{"horizontal_flip": true, "patch_size": [4, 4], "depths": [3, 6, 6], "kernel_size": 5, "shampoo_beta": 0.95, "adamw_weight_decay_other_params": 0.01}
Rows from block 12 of a small image classifier, named by matrix and row number. Rows with one number belong to one neuron. Each number is 500 + 50 x the weight over its row's rms, rounded and kept within 0 to 999. All counts start at 0. Numbers have three digits each.
After each neuron's rows are labels from the 100 images, of 14848, where the neuron reaches its highest value: "top examples" is what is common among them. Only what is clearly more common there than usual is listed. The data: dashed paths with two dots that lie on the same path or on different ones. In brackets: how many of the 100.
# fc1: MLP up (model.blocks.12.mlp.fc1.weight, 512x256), inputs 86-171
# fc2: MLP down (model.blocks.12.mlp.fc2.weight, 256x512, transposed), outputs 86-171

fc1.178:496500605483563581495402480526508447507533425402420487486464361560486454439528449517467535496562596476557471528422471527513492430495432510545495450484413567478487524444579349539557516500460538472511515439398538479520516569494517526415447407503526550584453482
fc2.178:541471382410535387548553515472456452486449568569601526514572462445548419567505552456452544519452549491430491401530460487509469576510534459443449508465593435481493511453466568407474539432476529568536508427554471594540504583454458492509507486503516528422571489
top examples: medium paths (100)

fc1.205:443523465486449421483539519514520557504492536466497457469409507509571448584602459526539490502639482549484483531506547673571480460553479516462526508461517523464594493518542459563494418421537519517516482567470531488479594475543483497499422415425470491461567572
fc2.205:473432475453516495527554510596431578561481511537545528530546465475474554384435551513464402475433497484530431490440522378444445459515537557459522480533502455493468527468488421441616511504491488419544549492449492511503444467575511534552465460580548529500490494
top examples: long paths (97)

fc1.398:443442537493527464465555530525408465510531453615481442522522530473523397490488434536430534462509511547449531511529407492626527546471514509496571489456511511466485533520541522497436501560422415575513618534543504468408566489489583507536601529449448408453489463
fc2.398:569575524472519427554511491502626553490464559359568490515483504589502507500480492423512541533483460534492507526477484467487556491561429448488427495539529481448570469472515546433563507523484467440509398403459502466598424528498439440503421504498527584456456565
top examples: long paths (86); many distractors (77)

fc1.18:484400517563559375402504415596580436515573528545394460535502516500487532485568445536462474567500474469452488505532468517506569459509488520494519548519541506475492427505590453466509486500440493563566430499477431514425471425610527585472471601501424408593491492
fc2.18:523564490460500534571447555477400549485446507528577491444498461483565563491426517471493510528487497531579541559516495489468430519473494447533498463572560389561529612536431459510486468548531472440476485506557517455538559479373475447510529400532526574408496532
top examples: long paths (98)

fc1.136:543434475494498482456443602449479553497491470492523454526491491551486434541544550421501499407508556513472474404494529518519535542441554525562469480501408538534558565513513571559570453528430425442503676503607489458536496532561572489523501469516382565546559532
fc2.136:482493506536594489563550487502469450447492576538511524540448490467476628465495541476479530619486459455451501527494455478539533480508464517551457552526483474426509448478532519483465617561494495572550388545472525581406452475437458458521565500404491516521520525
top examples: short paths (76)

fc1.496:506548480505420542582469517567404538378386561464446439554500492499415497555574519479480462515463463381396467530489528426550563493412431576522518468493473486432505515469489438468577525483398594518500618476554533545579492498625519454539548492505558545501449503
fc2.496:496472619460557414506548497492565509536625454605463507529472583523539486387448558457448522573564537504552501548488432525433454560541552461535482597539494410585508451542476505575398493447573445532493421535499477440473554493399422528389490507552534418466510576
top examples: long paths (91)

fc1.238:432588513480535437501520508556497408529604467549476472502492529419481507464467587488551519557458453583531536443503437409527466504501483459447488580541533425569582409472540510484472466508565542489497515505460567542495525514482482562496573500464505440491390598
fc2.238:548414498513554447508557541482604557533489545523480586534426459566520475396420503495482476541450534482459527549521574544458514505493555496551595396545516578491433549534428533476535516453471495470508478533573444483492442528556469560523447478494442542522590415
top examples: short paths (78)

fc1.193:456418480516532484418494587522599416476522501557414452523540514523444458512463472487520458430522470533380476545502546491461466512561533449493409475446507420448533582422491495474577565578529506429521539432526536504498501586575556535488517559490426545483548521
fc2.193:522586528529586525546532480555497577462552467508513557438395530565478499448554451466582507542481515538558528414466421547554561456459468509523587550448491497539514376572409492526479466506405485522442456552526534448537466474536415552507433453462518451504416549
top examples: long paths (88)

fc1.116:431504564380490514548522542514477511430518398559439465471458518534433506545528412418504525458547533487423509525536482545424401545438525516518452536486513534556501453524504460508466536476462478563455470492389522476488482497529478543582515546500505506539527448
fc2.116:507492492587513510532467455533474441606520543500495519519462516463527425393497506594634444542502560475527492453469490501551551475502520478473519503513538457422470549561492493532507462445585595455520568503561499498523485453486528461408453476480422433437457504
top examples: short paths (99)

fc1.346:474522489525516471509545511520517481477612455476453486434392444460506448556506538445501551482518415476483577529532553617413520474396527508451498510472531436508514484438435543436500516416477485547506506503443466501548481450540553502516437505531487476378564412
fc2.346:556392449501499550561509564419504548490357459418512416556537562511417520463501511429520502444485543537488437507444487461492495461542424515503527484546457538535457567478521517582520543539447531457512482541544541566440471516464538510452494458497549422566440507
top examples: short paths (84)

fc1.78:539477564488446608571455501455397448477523523586457508611462435520588546468541579490517513544466564541505445522512485535393388598498525505512507461600441575479520523571503489517504496439516567532428482478395421465398523502518506478489517423526481529490468563
fc2.78:459444385449516481429442568496630487496442477477620542441560557537503470503442466507468550507544486482574522481507528488611580467482441572535514467492504491526481394485501486549554522530424401497578520523560577444557443527453514471486466550423530483510540503
top examples: short paths (96)

fc1.327:516471482416546465478573591552446562446479468465562458488511549565468477490434570565473525435499504396452456467537451558454565454433491553541559518422528499454494532501515441528538495580515501574510471472475564477433537542472428491440448447450553498428488554
fc2.327:455469473407469543590445399519504426442422503556485496564578475524481522440528398417477485577526547525422556494458550475584587531567579502501498479546598478453471512532480497552520493409561546463464527536547444478485505475504591523503497508476468477510431443
top examples: short paths (100); dots on the same path (90)

fc1.267:395565451580482502447480456564559580496455503449458499485587402486401543481453567407506546513501573474417492519499606561467532505518498493487519523596536543439508411441503465447528461493535519494550580490485573475482568487475598472505455583584586414545480456
fc2.267:644421530384494468588503529421427433512539522492516556510424481508495516512558455498473453503505405500589487521507437469550401469516504514485472530498537486528549484469464517515552592534495502552533519474512487463597480448532398431404464476494428586510458539
top examples: long paths (74)

fc1.414:396548562534517499516516425550500528548494447477460496520496632462523505437520495555450514526544483451455558486486502539462510525501545521540522451554451577496463479498534494452494483561505498491392569426515555549440489488477513534404574531537491507510478407
fc2.414:601454474472534465627464547572502469439533560483559421493469534550422477548526453442482445441473539546567480497503442508553496441441447401475515494420476450485550529530520459503442476435510461528560467556444550532486558491460496469483520445516502562596465552
top examples: medium paths (98)

fc1.471:542488536560477510441581444458466554466453514468523515563567548516422543557469517387578496402536499455433521537514426452533486462498500512459547545442523477463474461527507500431486454568365483581454466434419561514468426492497515500606487568516521546472427550
fc2.471:473524496454461445559488553558517335576495487480530478500489536466569454524516557498479468656530443521523471496381573477581495501466534490597543458507529543452527421543471472565576611446584564382551535567544406392507495491538510503284492487401506413525461515
top examples: long paths (100)

fc1.152:461477514478505459531513496393442458528536480503482496529478509515462466544452463608456580424568501568412445511520391568519470506462567437467434499488475459532464558457456470537486503487527455526413453491526515472539465503523484453497502523438505521644547462
fc2.152:577535528565451507486490538564530486456463489454533465498494499477488547426489601395520475518429471487603574504430521424466573450532430593502510525593487505572573470544492447455463528492453548561558576533444525535493502436467435504505511472506481450419447546
top examples: short paths (99)

fc1.183:481403537491557513547460536522437477570479443505480406501501436487468548557557444430427419492477521374560550555578435488540486506513464525493477479505581456561510468416601447454486501439476566498563401596451475640501525549525494457477591566518545449452486519
fc2.183:523485428520484461409539528510547465446454572561426608497555491516512426526514614541548444443456509586453533566512514532465536568450443527497450515432409552521556456562512521500401484609482461497526522432545456413497457369367475580511479432451523523471575520
top examples: long paths (90)

fc1.162:502512502523494498509501516527562440545516402525412506480535391466431469481535450497490500542491485492483486496529564441417388489634484423511414542441523529505460541409477465477470555513513405510431458433473464420447537499514407479478526589517554500447476527
fc2.162:517565515466493501537534519454460494486417582455559543538444554541554547523459575511477484469561466542418596463544419599513522522424480515430486533545462533455533431556445499498403400493536513511554519598598527559567460486492541483542466464589440477495473470
top examples: short paths (79)

fc1.119:404474538422449589467555430474417560472540522509515502478488513499492521398458498566450404504509435414546524560541428508412518438529521539488529595552507512441472561560470430578486505451534540512402455484460460470483527535476473534318469511419497490523509526
fc2.119:486460467561501580541439530545595463532463501567423438478555546508525436491564584473566535550544569503475493490483520587540527579477459501493573465519409580547536407535553499488478501465521530490553612474516565542418441528542413508502468518489588519495519595
top examples: short paths (100)

fc1.222:493552462520481413481489552484426484530539477536477537497439492411497561543504406510435563518445433503517443530466496537503365401566579432488562416537478445570540486527508524518487470454494519463448536561462566613461551480494466480502600451498511525486491480
fc2.222:426505612488517438465488556476531569500526526536586448467476584489493509536551561486594552510513522493428439516497475470542620534448447465493490619505435528484525519481511489403519531586536490605381558398535424444508505500458433548484467574518459480588505529
top examples: long paths (94)

fc1.341:408500490604408400531521497522433558561504468509570477566457578498531561513432525510455508528508517435476510550552448491546465432460457462433422481568505471379511526462499543485543409470447484487591488435524445452522440460455522444387492435550513487526500551
fc2.341:495443488505499501496504467478564489503480446439474539517600553430567433531501477483576466487466443502480531434493524491495540554457542468603512574445439550582581415570533467555437503506554518521492478534533494479459572397441567534512502500496538536411489432
top examples: short paths (87); many distractors (84)

fc1.402:496594478482417419513459508533487423542521573495510505438459558468429552493487492452516445493484457496465442573561507487564538572412547487510530558541558435481568495533496439509628544511440495506460474488518487514447508478523487464454432431608531519483518487
fc2.402:507525619472470531479493535540470520446438506496519400548477426544569514510489549609457528499480504513553561435524458556480460492508425564490397496540567592510519494545456488503483516504494553515526413577453502546537561483483494492501507431525539499458434456
top examples: short paths (100)

fc1.350:495557531482446527492571546454471575423602526519533582456564538526487514498479506504521530529487487519559526409371484483489460419525458487603483492456555469513522545535500472529500447530566456479450493482507573460477536513541467475518467432504580486440592495
fc2.350:446542571477510480524510522487477529477465472504517440646455549452557455412438473471452475494510475524456469534470492441522572607455524454378525555538562543543527474427592545476501462414456582473546449480555476488515471420502495479476422578444553541461460511
top examples: short paths (96)

fc1.38:522429488490485436564545503393541488507467548561497424541507469418473487526525558491525506423551405475522362520447434437463391569550453606497459401377532519510442516486536575537415517552487440448533506535488585501533508465575452461497497513470521532477482461
fc2.38:433540488618499480408452473554490509439522587515539599491501462529477487485586538540465494554510641482491556485532498565500637466480547508484446514519420544456617527583491453572508486468517528518451546605475442524506471404525485423492574514427454451539512491
top examples: medium paths (78)

fc1.395:544532500610531556480497478412524463513537529505462583485509489532518408524455606435492529528517472552503494504502538394431488517585590534491597484562593518584467579495435487578486528475525441544449504510443535539574405475460490453461453440495492527555548432
fc2.395:464481495412531555553543554546484528483497446544463414500472562479535482471495421621527493478538542525477529495424484596565536461433535479559460608491505475398542484580455567450510523483574559482483503508562421427431545500564493508513538493415496452479471559
top examples: medium paths (79)

fc1.140:480505506454493481463415443518505528524435520511505533596490529580486430423556570469421459500481546496597460567399450433409496454426508433530527523548430527475525464523482526582437505548505473499363606506552458624480587547606516526448517504506501424463447529
fc2.140:568576536520549612557453633547573560490535524506478459455510446457551515549422510612562521458523603557524452467602514504436526488525523517428421497453550541558452473441542535511502448445418533474560407430452441438459437407537400464464412519489501513570610543
top examples: medium paths (80)

fc1.187:562558588479468557507512502532549461431459522516472502489366480572432501544544516513517580589486579454451499527528497470514568508478478540443482653449490475490465553433485544562465523499535395502413520410463512422455515433492396430384492550477445499557488428
fc2.187:449478498547522461505499503554423550514450491419593479444618478512554534510535506472616463460454428460482459546481516430470500427526587526539519498484522481467594472507564461491446493423563548479535544541585483450549476518508471538480485484496520540468486422
top examples: short paths (100)

fc1.42:523456471537447531520544460431493552478498473512528553553484410519591492506523455543566473429510411485501505533472480460476565516530440515446462486462620486507475558555526418479549490445534511520581530524475556509415503578519445481456510492451447611534449462
fc2.42:533564519475557511532526507583435498501440526499408501537511528423406496512465522448405547480484599536446467474541419459508433437490485499480598501479422554504489480488458504519456496491453515542472475468461526494547515377508496538519501522486601442445467439
top examples: medium paths (100)

fc1.409:558545585586458504552504508368513468628502508641574533585618452579447483516367481431523499504480486453506492572627514479580475486467492508473471418513523517485514511562479438492491504356452520477594447492578518408536522498418497509483522503426545429419454497
fc2.409:567448541478560463455490533541527459450415540462435405497452577455620486522525488513526493493518502556612550441454503520502581473552452533538536555551545516505531470489521529474471484439504544505369535598447495556531498512558531477532538495460404538478510457
top examples: medium paths (100); many distractors (83)

fc1.175:480537506531520420489478494446543463409507498442534619519558503562492473516488418462501540581494502530479451445535429440489460420533490406415515437559502428556519525499521535510485592530584438574503551435595518464462525451399513444504450578521495521415524511
fc2.175:480461442570472519438455495626548449457469538548472523422507500449450474407480504492477565424434411461457535621460530518420395572521485518532541487405408547410522362429536513528492466514494557513512492455413450534580501504489491416464457432519482495504533484
top examples: long paths (100)

fc1.454:531561531496567542477426468462574468530528509442459546480441461472443535529582569468606555483547542469475542471499604470477533510479425487445593477572467489585548464435555467546579507502554504549585501518541451512517445375568483436561515536576522462510496553
fc2.454:468497492497496446495432570531437542480481541585568509540552537557533538474476455507362435519446424597544437626495438484448503452505519519506441500448450573418512525563475494430406540526458444453394493523512547493493496538423509542432466414469483565470522519
top examples: long paths (100)

fc1.33:442571481515556561506577491468463415465538516451500481583383494524477549500505488490501510504535513414579520524510482496544499566434516451466559535587501573531527492454465533468503436475547497494527553543536481461529554519481428470470519522427464493513454512
fc2.33:518376461510507453467408475482509467444467456453591558480606464585528394427548527461560452562465524454512563493506422561432460464486480546553483479495475487539523510515465520585443557562514448514367542469562559499499520478502483464585506470603513535487496507
top examples: short paths (94)

fc1.170:519564453454486382411502486472551496600544487481494505410481450614504485539560583455551503577525527460515496551499406512465550503542586447453517433503511584556419494498576468554534568494434473551493452500480511402508551472543473494512487449497562437468529476
fc2.170:416458569471538601583483576515522492415515507542523448521627535481482488473454459531550508386489438498542500497477606492463431516543469522507492512465450432479535429530460515442471438495540498416506560534467534540475480548483532419502490524536520499474459525
top examples: long paths (67)

fc1.157:531415497526528452466453536562587508455521534521498381482412516538516389488551476520590472531514494444575521517563517441517539468412523428534485464479512544514460583413441488510453436497478517478432531571502488542563472478441412508507592498492563517569525564
fc2.157:426453506481557521456521595479462594460538529532534614459508510462497526481522543415514515557523507527534493493554462498522529475453515460479415686439573458524559559454464484537492402526473535404479430406527471476505498462428509479558574457525460509508527428
top examples: short paths (100)

fc1.269:456586543518529570514535534443480519512513484601535501655461534528486488513508446422533474516430488467469521467517588397455522589546409474465458489544486496530463523537488482360467499493518557488529494461470502552506493485525429361502544482528561588411507415
fc2.269:522531476503471456434517522527535563449495500467412570422519507504377500430470571542524462472551459461534472520520436500492499388485489452518596486415460421541464545468505550545471450438471427481509540466442442413578491533496557604446473553570416433516545565
top examples: medium paths (87); many distractors (85)

fc1.35:485501470450485513581439550564530504453599502439449468422468592533472469500549466535546535453423540454467495466472544477491478551469533543507518508510496465558426445490517477486485385515506399514436499469535585489499535527554524492434416514530606526499605546
fc2.35:520443583574394549464544441433441552565446477565493552552541399475493462510511418487481416507538458537527421575547459475465492460507509440473552568524498526533536548487505536594484568412521577470556531467419423526473486500499487483480534443380511408510447469
top examples: medium paths (98)

fc1.438:558509465527456523513492546493547376547564485499477508586474434484488530494508498499586518492520461500442379406513440558512488461474478537518473556518537489382560406462520500603559525502592548481505540555451544453468454551524426530522466463405509547503552473
fc2.438:491510497488564446529544493529506560453464485463455532489568552522556558521518395567412427447500584487536519613557607541542553446520459435535611548523511523589502493508511489395405538542435469453483452496468512546525509420559504409474592563555561488486461541
top examples: medium paths (92)

fc1.56:434492627512441532418545416472468466545471543574420380485458536582426526463486509546463526484538516577504575572434539480514481456584400534509495533528551521409497452506460433491552446498539499452533477565464426481508557475428535454452513493617506553530529444
fc2.56:497519496536529523519462500522530473474517496495507555501518473409534531467493508523520475500526434502474485440445474549495583472523597518440591414523448413494521499474513553512519514429494481534503531498462545477491505551578579496435437504586524442529576456
top examples: short paths (85); many distractors (84)

fc1.50:430504515508543508452547577549498472447412568607500453480504516562543548579485542483480527570543476514508484429444523531461447475569438471470444529468597492487484433512594497567490462460539481476487464471438441600419512440449523536508516456533555475564513459
fc2.50:496463445533533494473521463506469521507590469441436515520439494457534528459472458495532485544483486458470514504620464457540561503464581457550556569576391563556518470463446450487509514566485545537380555448507565380512447557539483378524525528522444510452505473
top examples: short paths (78)

fc1.385:401466478589515542452454495576497566516443504445530573497538467483507430470500488435462562501518546435508541518490591457501539487555515553490493482501471539517536459553526490601429460498538528449532508563440569503500607488581461490625449535500544526370448534
fc2.385:532502534405435462532541488447494461498501508517420450540469532576441563516485461559496434444434534547482483538453423577421426410477476474512543462463553495386524486476478493453550488490461494544550463420582402539563507557536498513421518472547439461590546553
top examples: long paths (81)

fc1.500:520498612568585535527488569477496414407387453551489510512496521577507421505464529421556477505509512499553606544381506579485435456597519507498472486551433542445477489422508515536505350493535530554438447479441447535436457492446502435565549436562522536500420526
fc2.500:507503431412376508466519514432489570569581484470418478568480556456475524484528473560517546544411474505472420508581494440519553508503563484526573467502525453509496466563503489535503584526469489475517519479600527404483609534495457534493523557424509492539581578
top examples: short paths (98)

fc1.348:453533515552555489605508582551569444526570532525538462529495496589397499490556526490502473471428534479532448521541555518507440526584432424482498481523533510579477525544470410429530511511452432420560481511569454512527522518507505465522479530426587577509488522
fc2.348:565420527508437502435500466458486509450478549536458464488460484473496444535528464567529555459527415578548484467467498522467503435449498544491574521477465547503546427480440503627529497446547543502534444520500545393412479463492493484391558513497436438536406554
top examples: medium paths (100)

fc1.151:552569480435451523546497555485531494437434436457530569464491480516516502636504582467537537572562479482427514507406479492583518545509457521541419582515418545481499460428388463549496546388421422444524530454592466520499450550461582505454590478472537486485444570
fc2.151:385527563603496498397529503474495526496582412549405494564483474472535493407517463498510435488450509415463455513519467533461511490449469420433479422429486516456449532561621481552446554551480525490415469476516598472498610466479471533498420512511521528463603447
top examples: long paths (71)

fc1.427:440469462505546555518514493489482539438479527436443446526469587556467497463471564485535443487554488472483467531415473486487519593546444532523489597459529523586545444460506427516397521550486466492483497535476572484586456500465462533497533433600592458535540461
fc2.427:509543436485461434468548450525512369524511489490493553499512461457587591601517403468462532549529414564550561544498385518479486447461531511508572477535495361488563569542496555531569519450575497439428606508518439540483540439532396449491473418413447476519498507
top examples: short paths (64)

fc1.232:447585514447516418583505545560570519511486564464520559578507446489506491476476506421427483463521520482512529535536460485442478580475526416513526536437449480459598566550499528493376431503578503491529550450435488449509580417475566562405470449483473557509466557
fc2.232:580450458606500515449573492415397488487507559482560383521507497461508542484549548547528539504453533540459441544473534521578452414432493538528452465601560502613436460409566479552613596512470440507456492509564515577516472559498483463608520532459531482495616492
top examples: long paths (97)

fc1.111:550526448544430422487481590564480467450471430526454492435530478529435488569491487525500475443553450480520426508559554493452517362596506539560380494479554498470644542502528466473508457464501524480499509388562485537455437520380560535533480507459569458434551539
fc2.111:452440491548563440470628417455622509509497538523446547589451500441527589444491540507526548584464532484460576512436505585538427659445561519417645516387422466496436498454550510578488571540535469547539499569505520458487584486563444546511591516464439532526480473
top examples: long paths (69)

fc1.397:447490518552541429522539500448481550425520518426563535471412554482482504516534507552552467581545525442456463491484486395519494462540458471515488530464521510433481515512438448462426563428545466551527490454541606513467406543534507541487469455546444532539520519
fc2.397:494442459537471491477460503470534517420546418598470530484424427611489412526519447498483514502512386582455511482495527548571425506350587400561490526476548463505503485489494544465541423498557529470492481486481413462573548457493521499465480456409522525469466512
top examples: short paths (97)

fc1.508:419420523545518487411488433481464474440541469436529402479583546457539504524534456516599526416534477497539494445474548567560519360554425466457540391527443574408482462554572421504504564517491465503443512483459431518403451491496412456541488538528500442562491486
fc2.508:510503460511526540552485463465536519505451395614474558466469427558452443553460522507387502510484484531420548536535437423433466566533615531469491500533486456571530477491520566532528558486485491482659498525563530489538565552451524421421535524522514496456488483
top examples: medium paths (84); many distractors (83)

fc1.272:599497440565465524523526469471398509509507552501548529577486429511452556453447534489533457529504436445484437545525524527535525513595548461483582408537578535532582448594481574591495491436479430417537461477573527470562489555558468593479496428455547519415460556
fc2.272:543429554545500507471510561526518464524494561530472426431531559484536495500466501429454427447419549560572619458466576510525529438433429515484474494491402570406477456454470422480468497452475577549558519543536485576456514461466444431429573627495441460526576444
top examples: medium paths (80)

fc1.364:573488432494450581503453483577482511443568412490494591525538501576505468607588508436628557440478433510443458494539556465554487556563379553579406529506500527510457531521512565592436482496490500398474566471501602543571472472490404473496507513476456518517599502
fc2.364:465519604553497402457534457409454497521450556511487473560432557430511539441456445465482416595589633509488482459533446554434521433458580509422550434461493470432534412458471470499541581530423483521471470512464544501485521513481564518564563488533491522485522422
top examples: short paths (93); many distractors (80)

fc1.108:489555468525536564515553482415565502514531476446570493509539530546532480462588584455504500435550546556368462581478543467450525464470463555495628599497470474534486532505478452383475521472546547434504468482492498344461493464461467490488552425434515411495527510
fc2.108:451508584527471533541440525676508532466489487518514566468485472450469441486381542530515524499441503496604522519526547484549529539572564512441494475459424493483499470576535575595492450519518440576493479535526513583602524510556463476531477525494484516450488496
top examples: long paths (73)

fc1.184:485463496506473507499512592490458511496476519431453435501486572479514508553453451512551513587492480519517542574526550430491501505488482480474462588466504579432521554532517543483522547538482447515483504464524402572456395455451448507465498626489501486557506492
fc2.184:508508484567454539490509497508492473515465439634482546525545510544507509444515514537414481508546479478478510527413465529463430592493553489476512458500519531474490515613488455445530503488638582546515501576510548497453538575524576543489398505537526468460372498
top examples: long paths (99)

fc1.159:485498490543518475454471540617545377409549466485487532506462569488506442571471572554537440508421420564537371544481442507509489522465435468522495529509477453487549493496515513492494373529571469536518472444505483531526477518473495566413472553463498519395596599
fc2.159:471416539394492544431544609510479553479483555522570417537537504499454529494462430491475491560490635474544511447564548491516532498565490420518495472432495514478442461481440444527499561541516452430535571461470668511492593489464498510600438478469536484440552557
top examples: long paths (94)

fc1.511:494500528435506521512430507533456431478513442443570502456456544575462458428429491482458408540493471465534471541481444485502457527436460491583469512502554491464433456517545455566544492505469563494454430400471566542393511488414474498508600469451501540386532490
fc2.511:420435488533500529448530523392516506570537522551476504555487476414566503533492544602516542467478499462438411506510576464559532455554521526523514479489471543556504574468460435534424482488504514431550600602473355532496451540435509575524474512532496466570540536
top examples: short paths (100)

fc1.164:498443487490596488456499457535466495569428535511572424583540545429563393550449488518539442473537503516481531457464487494536459480432559550523488511424443512517402511516437509463398532473511571436554517515466526541452473492551539407529474540493500535491485465
fc2.164:512577511466450531594512500485543536468506401474431513456532495568477521487485531497504475487557506433517505488535498386403586529505449466533550480550556508428558564517544530535554468573521439544468483469541483441525543529467501565495508522501547435492521537
top examples: medium paths (97)

fc1.120:484536460480443472475506572559496487406491503561482492502482524475538474463468455459579498491552528453484415537441543491569461585493481550550471496484382574539583461415472474478545471464444510439465523461486624478518452487491479451464480488571372549491463606
fc2.120:543616581559440484612484509514491497460449501419527515450521519458481451549557565452455477513532563472456488514644493550567578492525509486515595464496549461449512488566479624538454446487509502549417498542491455464522494436539513501541504524398550375421567452
top examples: short paths (97)

fc1.195:533555449521496481536554582463577475564501502476538479452409429463553514469505433483538436507488504462547485540491508499566520591482508488526547493455514535623466385491472470507421503408523508548590465457431519489484559580383411466454435539433567528431444506
fc2.195:418467520495537540555504501572424407458500487548579444493525544513479460517611607556539521600507482510515526492587501539426506448534499512527532580546463513419568556496474548549497545545466506478431550538544481443468505438606561528595488464565568490448565523
top examples: short paths (99)

fc1.359:525533566491478563457616484459512461545533505525519523492500552428449524492507486455467521546556584494405545530512384505518542405501490494528562477496388399495542458533532431512397520529406420447527601598515502507403464576440382468553520531512543450582529463
fc2.359:442390347503447444617473501578512467460521431447498485504518433554510397474429540440506497542508528490468446483475399502524459534422552555573499570457620525459470531486458503574552519447499501516512475396490453526506466518538566566466409527464489490516498512
top examples: short paths (99); many distractors (88)

fc1.36:509501493481509480529432471474423431457474585506540525538467389556418586496455529570557454601498505443496432491499511517472487506461495453458535525464545547463502418483515469553544434498453432534599519461520452457456445473510494488443517521516547433579478420
fc2.36:480560466497452567454639486545605495505516523512559496489499638425627445524500436490510523456492550548572519510532477416572481439593545521556476460539490458472457530486449555362485581541559558504416469545515583471552552551488470534521511450462432481423463582
top examples: medium paths (92)

fc1.465:531479570486480412516503503513528518438473469516532423520470510458510538504465523509546530459510575435428460483432559494554533492491511496417522468555555382466446466487465526537564537423395451502501584473460599491418423466562607568509512453451490514428480550
fc2.465:413482405471544478481518476440428498486529472450494573456462488531420505445569471470413461527480434513508569539484455483430426475480485498564527491487484554429557501495489512454478434662513517521466515535539421474525500494353455439470429527514505468529525465
top examples: long paths (92)

fc1.75:480571473575535504526429612488527479488534534511523447462445601529530481448463591575504481432519561520555513549410549533481518442452509505581542439450448545425510454475517526538559512512504540505490545478493499495391514470466552472569530517391613511468575525
fc2.75:479409560399487569432597411487505528481496398502493453590509464469521536447481407483486486430497495467440476531618460451468537595460500582471519551591602455502506544499492489507405523483559538452507464599492462561546509558469465496416504523484380551483459497
top examples: short paths (86); many distractors (84)

fc1.314:486550516531485453501556558554498472444536455476524399490494497443385499512519519491518516575545451574515552544524554502459468522554453524505442522532543513490503490495528507481517459450438545551456519442400427451525513537530458416388549503490421474605484486
fc2.314:500483470573583494496467516523466546466452519475459590497424394502474490456469429462502482448496550468483430456477508498466591432507513572417594509381470504512488534586438485545528476585571495473524452468633465481456407513477589621527544490553602510508482550
top examples: short paths (84)